python train.py --num_classes=[10, 4, 4, 12] --layer_scale_init=0.01 --inner_norm=false --num_experts=32 --patch_size=[8, 8] --epochs=19.5 --final_lr_fraction=0 --warmup_steps=590
Rows from block 9 of a small sound classifier, named by matrix and row number. Rows with one number within an expert belong to one neuron, the router's apart. Each number is 500 + 25 x the weight over its row's rms, rounded and kept within 0 to 999. All counts start at 0. Numbers have three digits each.
After each expert's rows are labels from the 100 clips, of 14976, where the router gives the expert most weight on average: "responds to" is what is common among them; "peak in band" is the frequency band that holds the peak. Only what is clearly more common there than usual is listed. The data: notes from a synthesiser with random patches. In brackets: how many of the 100.
# router: slot weights (model.blocks.9.mlp.router.weight, 64x256), inputs 0-85
# up: expert up (model.blocks.9.mlp.up, 32x128x256), inputs 0-85
# down: expert down (model.blocks.9.mlp.down, 32x256x128, transposed), outputs 0-85

# expert 21
router.42:497530549492554504503515506478469493531494505490470524462538524501523444476497497480483488457477460469494560512522510531512497503485504475560496517487500462523525465552509525509486461530482504503503502520492461537448473487521500522542498503509540477426543521
router.43:494500525508545474536482502498477479532489547506472524501528514443503489483533475528491492399497468493507523522483516541519518526474502482550487529510534464502488452521483529532522503500470484509505522522498484519511497511522507521515518489533540491438537481
up.3:514515452471468462509511515481524460471467521542498500544475485479511483491504430508500480510558504503501465443478527520521522488503515503469532507536483490502504504463476473527527489479484474462509490508529486468543512495470549499473487494466479502501492466
down.3:524514499502536515529495513517514552483478507517499465512505504499491461523478516520498479512487526537493491503479498523515461487536522469531509435504532466501495458497498539514543499467484532482511528486472533485517489459517498468508487505467497462524535504
responds to: noise (100); envelope: pluck (63); no filter (62)
peak in band: 250 to 500 Hz (39)

# expert 1
router.2:514488499511508507530556496456502498487484496503473476499512527456516500528510500490465505440470504496545476481502539539487497522550535522537531490524489487492470491507519535530503468493453477478518520520506450480485489481520519505503528445499520501494466497
router.3:492516521490523487516486492496480468524481457511486498487510477479527483526536444473480521438476466531512476511495487529495517513508469487525523513504561502501494479507555533523479497504493495468511489527498505508502487475482475520509497467486554451457524507
up.8:459511493483507491480452465506486482526489498541505527537493477466532561493546500528546482519490518510515490490505500491499527509509535504462538500488484512513496518481477525482506511496552456574458507512541492498516484498481527500521478497549490505464491426
down.8:471494539506551509476477526525514515498508527495494525483503496448507478553456504529528486524498506475528529510486505529515508494525522481528484507500461515484550533514531535475475530503518532514480505467490536504517523507494484476479513469544518528538516498
responds to: filter motion: fixed filter (42); pitch class: E (31); oscillator: saw (25)
peak in band: 0 to 250 Hz (30)

# expert 30
router.60:524508525492478510463497471474520522529483488517494482524457505458507488493540461518505533484530514468493490482496507507506566531456489480468489509493541495473465484518499496463489520541481501496525506555504443493543512505551537471484507494515504529490500521
router.61:511512503474502521471464509498478545543508475483488524502507492491472521492528482463523509463522487476502493501530462518541537496497502464528531467502528496508480491503512475428452451508491513510455516538506506528518509501480517470560525557543531474503524530
up.0:474523455478515528508527533512493545514474492485482497456496502493478472504502496517499476498446467514520525507545484512512546501499464463518515480503560451521491506505488494536469449474479488482459488552477508524523522517489483490533491537521559505533505507
down.0:465473523501511468490515506519466507491494448497501490524473509476506532455519503520453519503527493477454518520476489480505473482508496514483512477503484488494467512519483547493532535480530442529508514472478465514484472522521480524451504528490504477428503496
responds to: pitch class: G (81); filter wobble (57); high-pass (41)
peak in band: 500 to 1000 Hz (37)

# expert 20
router.40:464511494522512571492504489501462485501525529498503484494513537464523517489501509472483505462510489533535488509518530528460474496542529516480497544516470501506463506475538500544496485505491492507511485548511487550459483499501532482505533458531469509463447498
router.41:449488499573500527476486473493505502509500510494478489460512500463494529543512524510501548463468472495514476489509523532462494521529514535481489548469486513493479504499525479514510485535481527468524485557518519509435521492437477471504564496511483503456451495
up.3:488506494497479518504519455482535542467529542522538488501530526465487482468516485485492508522515525451494486475478507521545504512488536477517471478470510463515509501465483500537484496526488491514496543478477493500533522492502473513476482466451540517507471495
down.3:544495502510471498446492464468519533531522523554513489524481504519533479565513497476533518546501453483515464506457526531482485488522512501538512522504502501501514470457519475529489509516524526504509515489510547491499512470495503479533524441477483517540516506
responds to: pluck (87); drive (71); ring modulation (44)
peak in band: 250 to 500 Hz (37); 1000 to 2000 Hz (31)

# expert 29
router.58:471483495480554480520530477519515491473507506514490516525491522512494472491489480507512501511477551499558452487532502512491482511460501480460525492507497493504479467533487505536458475492477512484487527479487553479501508514475525497542506528511517525494459475
router.59:536519518487531511530521440515481524483490517506481470487472494482475516509467433541505501498513478526573474526513555502499513527496491516522469501525496489500495481518503515543527457522483496435532489508502468474483504516498537513550461528503510529478495499
up.8:502512523499509476513480517502494487519501553509503513507518459483511501511471481512518532488489490506561473498504533516471518481513552526514508484518464526468506509528485511464490547537512524487493487518490543453456531487477519479505542463509428536500513483
down.8:487501486520478497476491507476455520470507505502461472484458528494518540479546523479507533518449498505514503477478501514504497498519497493461495495493454501506504522509503513485477514522519496511513489536510516478449493510459447508508527506470541451526532456
responds to: pitch class: F# (83); filter opening (74); hard sync (33)
peak in band: 0 to 250 Hz (37)

# expert 8
router.16:470501506503474485482528496471491578491492540539519478478522531485490498503516491414494495533454521500527463497497491491497488541486528503484493525564479489497496526478485521447509483543533522516476509481490520502494549509493497511535491483525511494531474517
router.17:531475517509499545479503496512525541521495527497503470482512512510464495524513497526482500488448487495542471516543518508497537532489531475457478532488475485517496476486518542451543469550499529479513543508498545494464517510517490504518539461522484495517506518
up.0:514497526568489496499516497506484521495462488520513517499490485461496456520500507505460499523532520500492468486504483466436530487471504488488507503545508484474497513474475482441512525485493491531526514513521499543498505493495522500538510500490472524467454514
down.0:482511462466482461480495487468528471538532504514531514501463528532483510476542477457479511502486484508523516480486498460455536502489466460532500502475537463527485487501501473515477517513543491475545494509492480483456481474512492527476446470439493496487501462
responds to: envelope: gate (61); hard sync (41); pitch class: D (40)
peak in band: 500 to 1000 Hz (40)

# expert 22
router.44:498557508503463511481501506488482475519500545496491511460503487493509490474515501471478486447472485524489470502532480505486550466495470489487475509526534459511526489510522544485528530521491494503497500577514517521476483450470476539499511484497484489494494506
router.45:535520502505492450499483520483514432517491534476519519511499530508495491449502489520480491489529483497491490472550494481506574521498454488547500523543532521473455478507500500447485550479493517501479518502474467521507469513479462522488480453533494509461499494
up.8:531552518515503487568484546463527483525519465498506497469486490527519505507485526539534452509477471506520531490509520491544548524514514438538507487545499512503454524539517512521491491502491537551500509477490478497467489494509510491487469485503495487503545505
down.8:531489520520465519548527499525489470486470529460551513483463478536476502489483515511471513474462503493505487505504479512509489470458477506485474513544485491507493477540478510519507487556470504492436505506527514481482495479506514492458511535477495507515476497
responds to: inharmonic FM (59); ring modulation (41)
peak in band: 0 to 250 Hz (67)

# expert 18
router.36:531495548472503510475427529521498517466474491504482508542469537495489522468495489510504461492449551531491519549512486496479476488512552534510520528487506477497501516511514475554554526483515500495481506510542526523465512488493467490505519529475518468506456502
router.37:502509544503494541494454522513493530499466510495520524528491516476482535508474467502531506495466472488505486531490521501557516495490520500500511488497525518476485469531480555564526477492509479507512498480496501490480511514459492512458522449483512470505477516
up.3:507492493509485499495514448531498532477531528523480535515522485476493504520511530450514524458501502537492506455531533509482499494554500488536477498483472413488515513482517476517514485494521529481519485489498474522475505479455507496480551474475502562504478475
down.3:515487480480458484516497516502531506513498515493510510499516477508496503523470485497470488501547509502469482499494491489497494463455470522481508526542492535489518542454482499505522480469516524511504472498533516536528515491505521503545530507479485556466461502
responds to: pitch class: C# (59); harmonic FM (55); oscillator: inharmonic FM (39)
peak in band: 0 to 250 Hz (41); 500 to 1000 Hz (35)

# expert 5
router.10:469520459502527507512503467486448506510517501522498524486479540442531478474534464476506483445474476492568492521520548521499496523498509475500516507544518460482468466489520504516532474492483511487512525554499491520511497501492525511496497486569550497470478472
router.11:490507466519503502495530428495483484538491539520532520496475536501479500484535464484512499498480510520529472524512492490477488533519495476527495522492537454508464466473527488504536479492508477502512529494543457481525501515478528497467473523504500490486481490
up.8:514486484513478516462500475498516518477514491557516503552494486463501522535460515477515444487492461457534448462469513497530538510490495493530536483530524504539489528477499505504459472494512502531528478502496529494536504541471488490506465489501578498501516513
down.8:511503484497472473527467482501535474495482505512518482507526546496476505478446496505496462519520498455530492486506512500539516487528539491526534470535469533451518481506504501500470514495492542500480492507514499517516513536483494471483526457516532513522486467
responds to: ring modulation (100); filter wobble (49)
peak in band: 2000 to 4000 Hz (53)

# expert 0
router.0:455508470447517550501474500474462478486510492495513548462520446481555472513532479489489492494486517504537488493497510527475519508534518517519533532519478500558496505504492510509518499492496463543517477546488502518481510524505514491499483452531527510473512482
router.1:515491494503505464470529521489475506555505519494480525465508504495517483499537456530496504473497505489505471526528501536481461540526506501484503529474512446489496473484515479497507477557498529492482498534513515518465517483474462516511529491499535465482508521
up.3:539494448476488509513484544535517524469509500500498484505534548489512544464479505463475517490474491493459499511523479458476537543501473526486503485514506506452497528482502477509528511485513487459513468465519515501493470473499474547480534502482520520482445465
down.3:480464502469499464485512513502508524474543477502518495528499508480472532476543474498510516513508487509491509505485494450513476510493523535476483486500485488510489490488483546475509522494537483487499499497535507500454439547519513521492530508518495532441486473
responds to: square (73); filter motion: fixed filter (56); pluck (52)
peak in band: 4000 to 8000 Hz (59)

# expert 6
router.12:521536495527490463538513506520502485523473544474532505491506483521492457507521477495532492522536488435501489480511486473509560503454476509477489487547475482510520488539487470476482528536479547458522482518540514489484519493484501482448472476530484519515501515
router.13:534554517530518445479507526488498502504493505515515499539507513515528491497484484523499517480544518460498504520528510508513511519459510512506519486506494506498444461489502499450557450515514489570546485485509520494482484522485500520455495492540484499502458491
up.3:471512557490536525452478495489462525527503489480500514499499534487500508515516552504494468491496466509480489468517545517526501533531511491525539476438507517487537569516501492502508531521493514501493440507511491487490470456457500497508484499457511498498489551
down.3:512500471528467469460526479520527517528507514472498467483485546502436502456495471474447503505543469505486492476503498512502500471550513515514487518512493452500511492455477513487526526512520512474531503489501507492476503524485526492486504485443527537490444465
responds to: harmonic FM (63); pitch class: A# (49); pitch class: B (47)
peak in band: 0 to 250 Hz (51)

# expert 28
router.56:516504495468520468525540533537479462518534496478464488450520457475519445504508489510493536471530450482494511512465515506503468505525558531514498502494482474474497458502493541503529519508484531456514517532499481551456510518544508495497530458520513502475506524
router.57:508526515494549481529438521544508482518534471483515510448540485462510500499524490483492501497538456485482504469498502498531477528447477494493515490498502489534486473492506512524487546510518504446505518477491469543462478507563531505480523477513495519441493513
up.8:543521545502537473511462565540512486484467517485518510496478469496506480491502507507476483490500488512501536452506500464494490516487487480495515519488550528535526495560522405459484505522527510480452474455460525507493474472516479503479491509499489483513562522
down.8:525487482480471521489519469468479486497474505517538537490497476557541520487487545484483498495491485505438499520496496480507510506460431512447487499498476527496523514480489497518481520524493498494497487496554483499507535497470505518504469530464438491478476503
responds to: pitch class: B (55); drive (52); harmonic FM (42)
peak in band: 0 to 250 Hz (44)

# expert 14
router.28:487483489504501513486543482496429479524528497505474521518516474523560518547525499493517541501517502489486523496459537524481440476498494481499530507476494517488489465501505464488499496494479468484477546516558500477470487442502494496492486483468456505518529505
router.29:510516466495494522508489458509461493473508508492459526526512469494518538551522482462523487520518494516547502514484532535512455485485520471494566518521544522510469452510428543532469500476471478536478540527527531489515500520540555529472481462523515519469518470
up.8:489507443485542526510523460530517504499488512500490499497556468509491473487439479517490438481551510484452501479508510493490499520490505465528536488502503489470547494519477478474534520524464528490484496506508505482462472508450496512520471521490493494446494531
down.8:511515494487550521508492507522505492484513469536453483523513481494492514487476465499497457483528511508485485502490504503505547507499514487540512489507515478507532513503479484513475485498504555507493458509479474525465482531532501526489465487521577474483536558
responds to: saw (72); swell (66); bass register (60)
peak in band: 2000 to 4000 Hz (53)

# expert 3
router.6:489482508551490478485484513493484506519496471486499469476470519466492519542473525517517530494500483519497503477455524505513524497532454512528467494494486513470499552517492502492494504462521520491492417526516473517537485515495516498526567480479480489515492491
router.7:500462505515517488503456492493434443508457506506495539478516455465525489539530497536544535495520491519523520470490505529475489505491486504469505507509482559517536545526514493458505467473503507531498460524535506505496467487518533520526533487508456525472508481
up.0:505522507479502454479516488452520546479541527494492515514505523527513475513527510439522461481518507496536475470462545447568461469515487469496508491501519473498465498486482489474525549513534526493532529497478471512541549521509495454504511470522480526494507485
down.0:488512486480539500501530492518489475532555523468495479467527517477452533466525485488513517500487497537485500486502509472462476513467520469489403532443503484523512508488537484506496523513514509507500466516518475501439473503508513515511527484492464526487521484
responds to: pluck (98); filter closing (45); oscillator: detuned saws (28)
peak in band: 0 to 250 Hz (36)